{
  "dataset": "streak pictures of flow and ridge fields",
  "translate": 0.06,
  "lr_schedule": "cosine"
}
Rows from block 3 of a small multi-label image tagger, named by matrix and row number. Rows with one number belong to one neuron. Each number is 500 + 50 x the weight over its row's rms, rounded and kept within 0 to 999. All counts start at 0. Numbers have three digits each.
After each neuron's rows are labels from the 100 images, of 14976, where the neuron reaches its highest value: "strongest on" is what is common among them. Only what is clearly more common there than usual is listed. The data: streak pictures of flow and ridge fields. In brackets: how many of the 100, against the usual share in percent.
# fc1: MLP up (model.blocks.3.mlp.fc1.weight, 384x96), inputs 0-95
# fc2: MLP down (model.blocks.3.mlp.fc2.weight, 96x384, transposed), outputs 0-95

fc1.106:508480478484433471497521453497443499441485477429697490507473484449498496536508522547436449554538577540517413447503501556449480539477477396602414545463464512541479529423440466518600500555451506494627590477551443411528505490524527445498543506456519591480504464506488514533473552572488449511
fc2.106:476481426502456510508439525523549556482549524521503471541475401416517486500481565369568476610483566428485408541473478510563482490532536537523434518463579478409536480441423519480490365527490554527572449464559571532520501441433463500397539484489561488556506505449577545549460479576449507478
strongest on: turbulent (69 vs 10)

fc1.349:534372593510561384520516484437528457543572458520460545514541531528498510565625435457510483536467516529511486615507552541481497483452554485546499441601504446514463549528528487470477486446521533565500491471455429537470485498517540567602530386509483428419475556482469526471435431397462453531
fc2.349:593473535582431447544614466503526479573547477473567575532558496461564518481451524495511576527545514497431562564422558562486553478650516476436501441411420432590518521554504461529503591555449517472537532461534468455515527557469469482467522465537505519478531486541545477503521447430543421420
strongest on: source (99 vs 9.6)

fc1.337:556582465514554487545490494551491514524553462554564602487521488455486506538643509452546430550518564534466477431467558582410550600543527516487478519534516478480475570490471566527541458416524559540500436442393551467374520539477486547539490472419412479465491529453422496525530519424460439503
fc2.337:506583552558478502472552486533492478361565467478434489432463485478594485544474413465561466458542506492529429560486556505424494432556591450485465492470447479535454474535468533514506578495445488477457627450502378500464548459450446526491516570494570550537544460503513477480598400573434509529
strongest on: source (90 vs 9.6)

fc1.246:540438404498377419473486487452489475511561477456602514444551496563566481510551538580523536417491467479420481521475560520469576523438549362423595554433502494488479529469540435480529528458462469584555556653500490491501441503510504440505512530483537491472476541415462511502540512495475460559
fc2.246:499468449469441543602407446524497470483461578378551538596515474527448536585576448512531543480500585365403465550434490516555486449538515446492550604488462522479503524456501411469475539518520466519494514463532517420593469466482556578563512538514446471521509476481548533568491516470486596461
strongest on: turbulent (52 vs 10)

fc1.247:525510519535411538531595552463545465423514540561530471502463554454504457517523518452473531495403514539545431570470488494443479493500621563573561509429488488506406523449619483402558467428510488571496439565462525447492467542486508494593566520552495523421462423505504514528583379448527488486
fc2.247:461480525462578427601416551443491471470599453404509480527454454433557555457507464444539551518500449471420431522387472479522558551497555489562428496482440484561462544448483449498492583473443542581589497399451470544462533515560537556450550504575469509475446493495521520568421555514508477553
strongest on: turbulent (50 vs 10); source (34 vs 9.6)

fc1.286:617483493532551354519367500469469411489535412524444579599580572464505546511606527506472454482467443489527566412488565548543474463442439489492516480462493547486510538462481538536489370533528508513471539554477522518478508528520482465448512465479420498459512514464496492387516570477431534494
fc2.286:526553593580449482557467511561464551484511569515596495483559466465534491483406496425502544465592507491520531576468506529459400481690423502502462476466468582534475475429463431470553518488456457548513534479527492413498516549447550441529507554552481506480445479562580550443556425482467521470
strongest on: source (99 vs 9.6)

fc1.342:454483480480455541531596566480520517431586515473474473473470514532569436532518482507458581517433542513475406535474548479442467506457630485492575501434548525536449508434549472441533494447513481646550447643434486455494522517447539499603621464522477492496525497538477532508537398471538517479
fc2.342:476394496393502426567474501482541516498610483504467502508478484509528529506569480522503561500496511429418461520334485523543527564497519447528439531495506461527431556437545432498473564437400550497534606432467447533498444541538587568486506451562498499431483427528524450555419551434497533488
strongest on: turbulent (35 vs 10); loop (29 vs 10)

fc1.88:494442480370498473460555494482616537487440496600468403493525517477468433559543543508444525496501461457469478475442534402488527496471442488504509490412513442471465608538497449519502530412473584501369440482516506557566502517452638551486534572514486539548539527522449492514478562400514536484
fc2.88:524533482540536588472583530412484593499469537534466449464508531510534532463610482480492505599489512519517400465512567490563565507515497542539493508525411394526460421548525466475557422548469417400586514544506525523495560459466531552379448538561536535481515513540482476496482561516367536553
strongest on: saddle (35 vs 10.1)

fc1.333:616536450508447485445586448419532475531545455502411417401497467524502422452505436547439492528448505518423491483487567479494486551470582566419515516463562520496496491554515497519528583483548492522572513506444518529488538644495486496581465482559486401447534454401541476540473581538414507461
fc2.333:415513473569489386482362488446464469541458511543625483485468480550565555528474495596532555491514548531537362403476478474500506511487542405338525474421531525553513518435528528506506582541475462546518495533445535497447496507517539458446505487541482439451494479456474458463467525473558467549
strongest on: turbulent (82 vs 10)

fc1.165:392496480523488544416463566516442547467452455465558469475505518489542543462439487533522478518565562544511453505432559471473505550454462420621550537472462497587556508401443514533530476508414519460605555409534417520576559477489503509408512536576558568532459563470472492515436609519475476535
fc2.165:500451425424516507548463460564515542430478499490567478512616413566499459454510516415471431497477598421515537512418583509468517534425450491470520560475502467515571572390483496501495437478550477467516515534595470613502507594508573482460475442418502452498532472431525604437503502539483519444
strongest on: turbulent (48 vs 10)

fc1.205:494478504499473552493531510499716480472513532484490339546439497462569538533461563510454475496530476466523473541461495448504560540432535502479436593450498431487558583440500496489517508487457578517451455467512516483507544379443480499486544513512497475535485446536449449546602540377455523504
fc2.205:554508490497516480501580500477428508540497504465427360473508538552467466454556473564530522540508554510464474502505507526517499520471480549476523559589419323576543532445575501498508602478460361447474486541509594508496451541485542545419504553537560487465458509492439420462450569521460570526
strongest on: source (62 vs 9.6)

fc1.267:500451476538425400556585512479565484595511476481457513469491521631525487525523400387536533533494534532478575617531515552544495459578574454371535460444546533474460465462477509506544495470480513543464504501515488494504450535478513561513584428459532487439459491497453494412455415527384489545
fc2.267:372572515481506445553440448585464499433549451533574565565461450519587505496545453453456542477522576423378478537451501512523471447556508431523506427521502479530532464470521440541485576510529540521419579466502433514530553515610589451531487446541412486426434484456512493490515542426531470523
strongest on: turbulent (61 vs 10)